config.toml
model = "masked spectrogram model"
dataset = "phrases spoken by 400 fixed synthetic voices"
train_examples = 39062
n_mels = 64
hop_length = 160
input = "log_mel"
win_length = 512
method = "simmim"
mask_ratio = 0.75
loss = "l1"
arch = "coatnet"
norm = "rmsnorm"
norm_position = "pre"
activation = "gelu"
mlp_ratio = 6
head_dim = 64
fused_qkv = true
qk_norm = false
parallel_block = false
inner_norm = false
patch_size = [4, 4]
conv_stem = false
depths = [8, 8]
widths = [64, 128]
init = "orthogonal"
residual_init = "none"
optimizer = "muon"
muon_scale = "match_rms_adamw"
lr = 0.0045
momentum = 0.95
nesterov = true
orthogonalizer = "newton_schulz_5"
adamw_lr_other_params = 0.00079
ema_decay = 0.999
steps = 9100
batch_size = 256
epochs = 59.6
lr_schedule = "linear"
final_lr_fraction = 0
warmup_steps = 450
weight_decay = 0.2
adamw_weight_decay_other_params = 0.01
Rows from block 8 of a small masked spectrogram model, named by matrix and row number. Rows with one number belong to one neuron. Each number is 50 + 15 x the weight over its row's rms, rounded and kept within 0 to 99. All counts start at 0.
After each neuron's rows are labels from the 100 clips, of 14848, where the neuron reaches its highest value: "band" is the frequency band that holds the peak. Only what is clearly more common there than usual is listed. The data: phrases spoken by 400 fixed synthetic voices. In brackets: how many of the 100.
# fc1: MLP up (model.blocks.8.mlp.fc1.weight, 768x128), inputs 0-127
# fc2: MLP down (model.blocks.8.mlp.fc2.weight, 128x768, transposed), outputs 0-127

fc1.113:50 52 66 47 53 56 41 54 75 27 42 63 52 61 47 52 54 70 35 60 26 72 54 32 64 65 46 36 73 44 36 58 58 39 83 67 55 76 65 52 58 67 70 63 57 18 29 47 36 56 82 25 29 28 53 35 59 65 25 52 52 68 76 47 49 25 43 37 24 60 57 45 59 35 38 60 55 81 60 60 80 76 39 56 60 45 70 23 47 52 60 77 55 75 34 68 30 41 43 23 46 50 52 32 48 59 52 47 66 70 61 46 73 42 39 57 71 58 39 56 69 44 37 37 45 53 41 65
fc2.113:37 64 49 53 28 62 68 63 49 42 45 55 38 43 52 24 68 46 45 71 39 44 30 39 44 23 45 61 41 41 30 53 53 67 58 25 64 57 48 04 62 54 70 20 35 51 50 20 46 35 19 79 61 56 45 78 39 55 68 51 56 41 26 33 43 37 18 65 54 51 54 32 60 75 65 54 51 63 42 68 60 44 73 56 40 46 33 50 48 72 51 36 54 39 62 46 30 35 38 19 30 69 34 20 46 57 57 54 47 37 69 75 43 56 39 45 31 59 74 68 46 51 38 35 51 57 72 44
band: 250 to 500 Hz (62)

fc1.438:54 78 68 14 35 56 67 68 44 55 43 42 27 77 60 79 29 56 68 51 38 57 58 41 58 41 36 61 44 15 52 67 55 66 62 30 41 65 37 40 73 37 48 49 69 61 67 49 67 50 47 35 71 77 43 39 47 44 51 41 60 49 48 60 41 17 70 40 30 74 47 56 56 54 37 67 44 78 67 57 58 51 56 76 50 57 54 61 39 43 59 49 42 30 46 40 71 65 19 65 56 36 66 34 63 45 30 53 62 23 31 37 48 53 82 41 54 77 86 52 50 37 55 57 46 72 33 58
fc2.438:35 40 23 45 51 33 41 64 95 63 53 53 58 47 49 50 42 54 52 65 51 47 47 27 12 33 44 68 35 49 43 69 52 72 58 50 70 28 80 51 56 51 26 50 21 47 59 54 55 37 55 32 44 44 31 23 64 55 45 33 54 71 72 31 44 44 60 70 38 52 49 40 30 47 39 67 73 61 57 40 65 51 45 35 16 38 33 46 69 53 73 57 58 36 48 75 48 75 46 54 36 74 36 59 37 40 67 60 38 55 73 52 30 55 39 79 65 63 51 24 44 40 43 11 47 53 36 58
band: 250 to 500 Hz (86)

fc1.428:39 40 29 73 46 42 72 41 55 62 57 51 50 46 58 67 31 54 34 39 68 53 73 49 54 36 49 84 51 33 52 54 45 51 72 51 71 43 43 54 71 47 53 52 63 48 58 34 65 57 75 34 49 48 31 43 70 65 44 29 62 03 62 66 55 65 41 70 49 34 48 27 49 52 61 58 53 62 45 44 47 67 56 39 86 44 92 40 26 45 45 82 30 24 12 63 61 37 49 48 35 42 58 67 25 55 61 58 59 35 44 40 37 74 37 67 49 58 80 38 54 42 78 36 41 54 52 61
fc2.428:48 45 48 42 48 59 61 40 66 66 55 34 53 27 66 32 25 65 57 59 38 26 73 52 29 47 65 79 29 64 69 35 69 80 67 46 79 39 42 42 55 42 63 62 80 49 56 60 50 68 58 91 57 57 38 55 40 63 65 50 31 55 59 42 43 73 32 50 65 51 46 34 64 38 37 54 32 28 53 37 69 80 35 48 41 57 44 54 45 39 32 73 73 45 39 59 52 17 59 50 31 80 60 40 57 58 61 34 40 47 58 44 48 86 35 61 18 58 55 56 29 67 52 57 51 22 49 44
band: 0 to 250 Hz (100)

fc1.398:36 34 62 51 00 61 43 30 61 41 78 53 22 72 73 73 42 48 80 52 51 43 32 27 64 47 53 55 36 80 40 68 54 58 50 50 64 56 51 59 08 62 34 57 53 32 52 69 73 71 38 36 64 49 42 58 73 44 56 74 28 55 39 55 53 48 36 53 20 68 66 38 47 25 37 33 29 47 30 47 43 42 41 44 61 48 47 66 53 58 42 48 52 44 71 74 36 64 62 65 55 59 47 38 35 59 45 38 60 61 38 62 16 68 77 39 50 37 55 70 50 54 43 59 31 48 48 69
fc2.398:39 62 32 39 62 23 68 71 49 71 45 43 47 43 10 23 52 55 16 56 29 58 38 70 57 52 52 53 66 36 47 31 34 50 52 61 47 46 55 62 64 53 47 50 30 92 45 36 43 53 60 42 21 65 64 38 44 47 63 28 79 35 66 49 57 59 54 39 60 39 37 53 45 64 58 72 71 53 79 30 44 60 31 33 35 71 47 52 37 33 72 30 48 37 35 61 63 52 62 47 66 19 55 67 50 61 79 53 50 34 47 41 72 34 36 40 38 63 24 19 39 50 69 64 51 42 51 38
band: 250 to 500 Hz (70)

fc1.239:46 57 65 38 60 57 59 66 23 62 32 57 57 52 56 42 24 31 51 30 55 60 45 40 74 46 20 55 65 55 33 36 43 62 55 59 34 67 44 70 52 78 45 16 69 40 31 64 47 46 61 42 31 41 64 41 56 32 63 50 48 76 43 56 48 35 48 36 22 63 39 43 27 72 35 47 48 52 43 56 52 36 69 61 61 43 23 49 79 59 62 38 34 66 58 45 43 32 42 30 94 15 34 28 49 16 52 39 76 67 43 57 47 30 48 37 62 61 65 39 51 43 33 66 58 53 75 36
fc2.239:31 51 42 34 37 46 56 08 71 53 62 37 35 42 51 46 59 68 54 62 43 48 49 61 22 64 63 39 28 69 43 44 73 36 51 27 73 32 56 33 53 36 59 71 42 59 65 26 60 48 36 80 78 44 33 65 47 68 46 52 38 32 61 35 51 63 55 57 74 48 67 36 50 49 50 62 30 51 51 40 45 83 49 41 32 58 67 23 24 50 35 46 40 21 33 45 32 35 72 74 12 71 54 51 47 74 41 53 27 62 54 44 55 59 37 66 37 29 43 53 65 63 61 42 45 45 62 74
band: 250 to 500 Hz (40); 500 to 1000 Hz (36)

fc1.382:45 36 37 51 48 75 69 17 72 73 48 46 63 44 44 48 52 41 58 27 54 47 46 52 97 53 54 39 39 85 31 51 53 51 54 65 02 55 33 77 58 54 66 77 53 55 45 71 34 61 67 49 46 61 63 45 58 60 50 67 47 36 67 66 24 48 47 57 59 52 54 13 34 60 25 33 72 51 58 50 42 77 58 41 59 71 63 26 59 53 32 55 60 40 49 26 50 63 58 59 61 56 36 46 58 59 62 56 96 35 37 50 68 46 52 34 37 43 56 42 33 66 52 65 35 54 56 52
fc2.382:42 55 64 49 35 53 61 58 29 56 26 64 31 54 61 37 46 61 46 83 67 29 58 59 21 59 34 50 55 62 56 46 14 19 54 21 43 50 75 46 63 56 29 53 35 54 56 36 52 53 38 50 55 49 40 36 49 38 65 64 62 46 46 41 53 44 49 51 57 33 42 81 61 32 56 45 31 64 27 68 19 30 32 89 47 36 44 75 44 44 61 34 62 38 46 57 70 52 66 60 79 42 76 54 61 61 32 80 18 43 28 51 43 57 39 68 59 28 54 79 51 58 47 48 66 33 57 61
band: 0 to 250 Hz (99)

fc1.440:52 64 15 59 46 51 62 08 58 46 56 46 56 43 76 61 75 22 81 42 60 83 51 50 47 46 46 51 59 70 43 49 44 61 55 73 32 50 36 32 65 57 63 46 41 44 55 57 56 38 38 32 50 70 52 57 51 28 20 68 67 48 64 43 37 26 10 54 38 57 74 68 51 36 32 44 71 34 54 43 71 43 53 40 62 56 29 64 63 38 39 38 51 52 72 38 69 43 53 34 41 33 45 56 80 46 37 49 48 22 24 64 48 54 72 24 26 72 27 49 42 64 47 62 53 36 55 46
fc2.440:55 64 72 44 64 54 52 75 35 87 59 66 54 63 39 57 53 72 44 41 49 38 42 52 46 56 36 18 32 77 57 60 64 37 43 28 66 50 67 38 80 51 42 39 34 90 45 58 61 66 60 57 38 66 53 33 64 44 74 35 61 75 58 36 47 69 49 47 52 27 48 30 66 68 61 64 48 81 30 43 54 35 46 48 59 16 82 58 59 62 48 59 51 38 62 31 60 57 55 67 61 65 49 52 51 59 20 55 61 59 61 46 38 47 41 46 55 56 68 60 28 43 34 33 48 89 35 78
band: 250 to 500 Hz (100)

fc1.533:47 22 41 53 39 30 65 54 65 80 66 59 67 51 77 50 57 64 50 49 41 42 52 47 78 44 66 74 44 45 25 52 50 25 21 59 72 49 48 51 57 61 84 33 67 61 22 60 53 57 51 76 45 64 43 48 88 33 52 32 41 54 68 55 56 74 49 44 51 41 42 31 55 74 54 46 76 65 44 39 62 27 57 58 70 27 65 37 34 53 59 36 54 45 29 52 43 49 52 45 35 18 38 38 44 44 18 47 70 28 54 71 46 43 49 30 39 25 73 26 42 40 64 61 37 58 49 69
fc2.533:42 59 38 69 40 74 69 86 78 80 74 40 58 65 53 33 45 56 29 61 71 44 73 57 62 68 38 31 51 37 52 36 59 60 72 69 66 30 41 30 53 64 45 57 60 23 53 46 71 61 57 16 64 61 36 56 62 60 44 61 62 66 61 35 40 30 42 52 55 75 63 21 62 58 64 60 40 47 42 67 66 36 44 34 62 32 49 24 74 44 35 67 50 61 34 54 48 68 67 47 47 58 67 51 52 63 67 48 45 55 41 30 68 40 45 42 76 81 45 38 39 56 65 81 63 56 23 56
band: 0 to 250 Hz (85)

fc1.364:57 46 42 39 45 43 47 45 81 23 33 45 41 36 46 48 39 59 51 33 58 52 45 46 63 61 18 34 55 34 58 68 62 22 67 61 34 51 35 58 24 50 38 43 56 51 58 41 58 29 63 86 50 29 63 45 30 60 60 35 67 40 65 49 46 63 45 56 23 19 56 55 51 52 19 46 73 68 81 56 34 69 49 43 63 54 46 62 70 44 47 17 51 65 39 33 55 13 56 47 32 60 49 62 71 36 26 57 46 72 47 72 55 57 23 57 50 81 63 69 36 29 66 44 33 57 27 49
fc2.364:55 42 57 42 41 45 63 80 64 55 37 50 35 43 64 52 31 66 84 60 51 42 70 46 64 34 43 21 54 44 53 44 61 24 60 61 34 45 50 45 19 44 55 21 52 74 50 65 50 67 52 52 17 44 51 84 37 43 62 54 56 33 54 50 33 18 61 64 43 42 66 28 24 19 50 40 44 72 75 47 55 50 34 38 80 35 70 19 51 53 50 60 87 45 57 38 39 47 64 40 53 44 38 41 63 54 57 41 36 52 46 47 42 60 45 61 38 36 51 64 69 65 83 87 58 67 58 44
band: 250 to 500 Hz (66)

fc1.643:50 67 54 74 55 52 36 88 46 34 58 57 79 51 82 56 51 46 44 20 54 70 45 50 50 50 33 48 51 54 44 68 79 59 43 74 58 63 36 63 37 79 38 67 48 46 43 40 49 47 75 25 41 57 53 35 34 74 69 48 55 40 75 42 03 43 54 65 29 66 36 46 59 45 51 42 59 46 46 68 40 41 74 35 77 26 49 38 36 65 43 67 63 60 16 60 46 33 35 54 46 72 61 28 72 35 54 34 37 55 34 50 27 56 73 44 44 33 31 54 58 38 60 32 63 51 50 58
fc2.643:60 28 66 63 51 40 44 28 64 39 65 68 63 66 49 47 56 42 51 00 47 42 69 47 45 49 24 53 61 62 44 58 76 75 61 69 43 53 40 52 26 72 52 47 55 42 56 68 44 35 59 33 38 53 85 60 54 41 53 68 54 39 70 21 38 32 41 44 53 71 48 74 69 46 46 29 48 46 39 46 34 53 40 27 67 45 60 38 34 72 56 58 80 75 34 48 39 30 41 37 41 78 47 32 32 21 62 49 29 59 47 67 39 54 73 32 50 65 49 34 64 17 53 32 52 49 42 63
band: 250 to 500 Hz (33)

fc1.56:60 68 49 32 39 27 12 34 35 64 77 51 39 55 67 37 50 31 21 32 37 65 64 52 66 38 71 71 71 54 76 51 50 65 47 45 42 46 48 41 34 52 70 38 36 33 52 54 52 28 50 59 48 46 27 31 46 63 60 59 55 57 67 42 52 40 46 47 31 35 48 22 83 35 29 58 60 66 46 37 55 67 50 76 45 83 52 75 46 56 40 61 43 39 82 57 42 49 49 54 45 49 43 45 52 36 06 64 33 47 32 53 22 55 70 50 30 39 51 55 32 31 33 20 43 33 62 58
fc2.56:61 30 36 54 60 53 27 67 48 48 40 53 63 51 48 47 56 30 49 53 72 57 32 72 26 76 32 34 57 45 23 37 45 23 55 38 66 65 43 50 53 57 52 52 40 44 53 46 43 39 59 52 73 44 55 61 34 49 59 18 32 56 39 60 32 31 56 38 46 42 70 81 34 59 50 46 58 68 24 73 28 51 68 49 62 50 42 40 32 31 32 41 45 49 37 41 28 44 60 55 53 44 46 74 38 58 60 49 43 54 85 50 71 60 25 47 57 53 88 73 44 00 50 30 48 79 55 46
band: 0 to 250 Hz (36)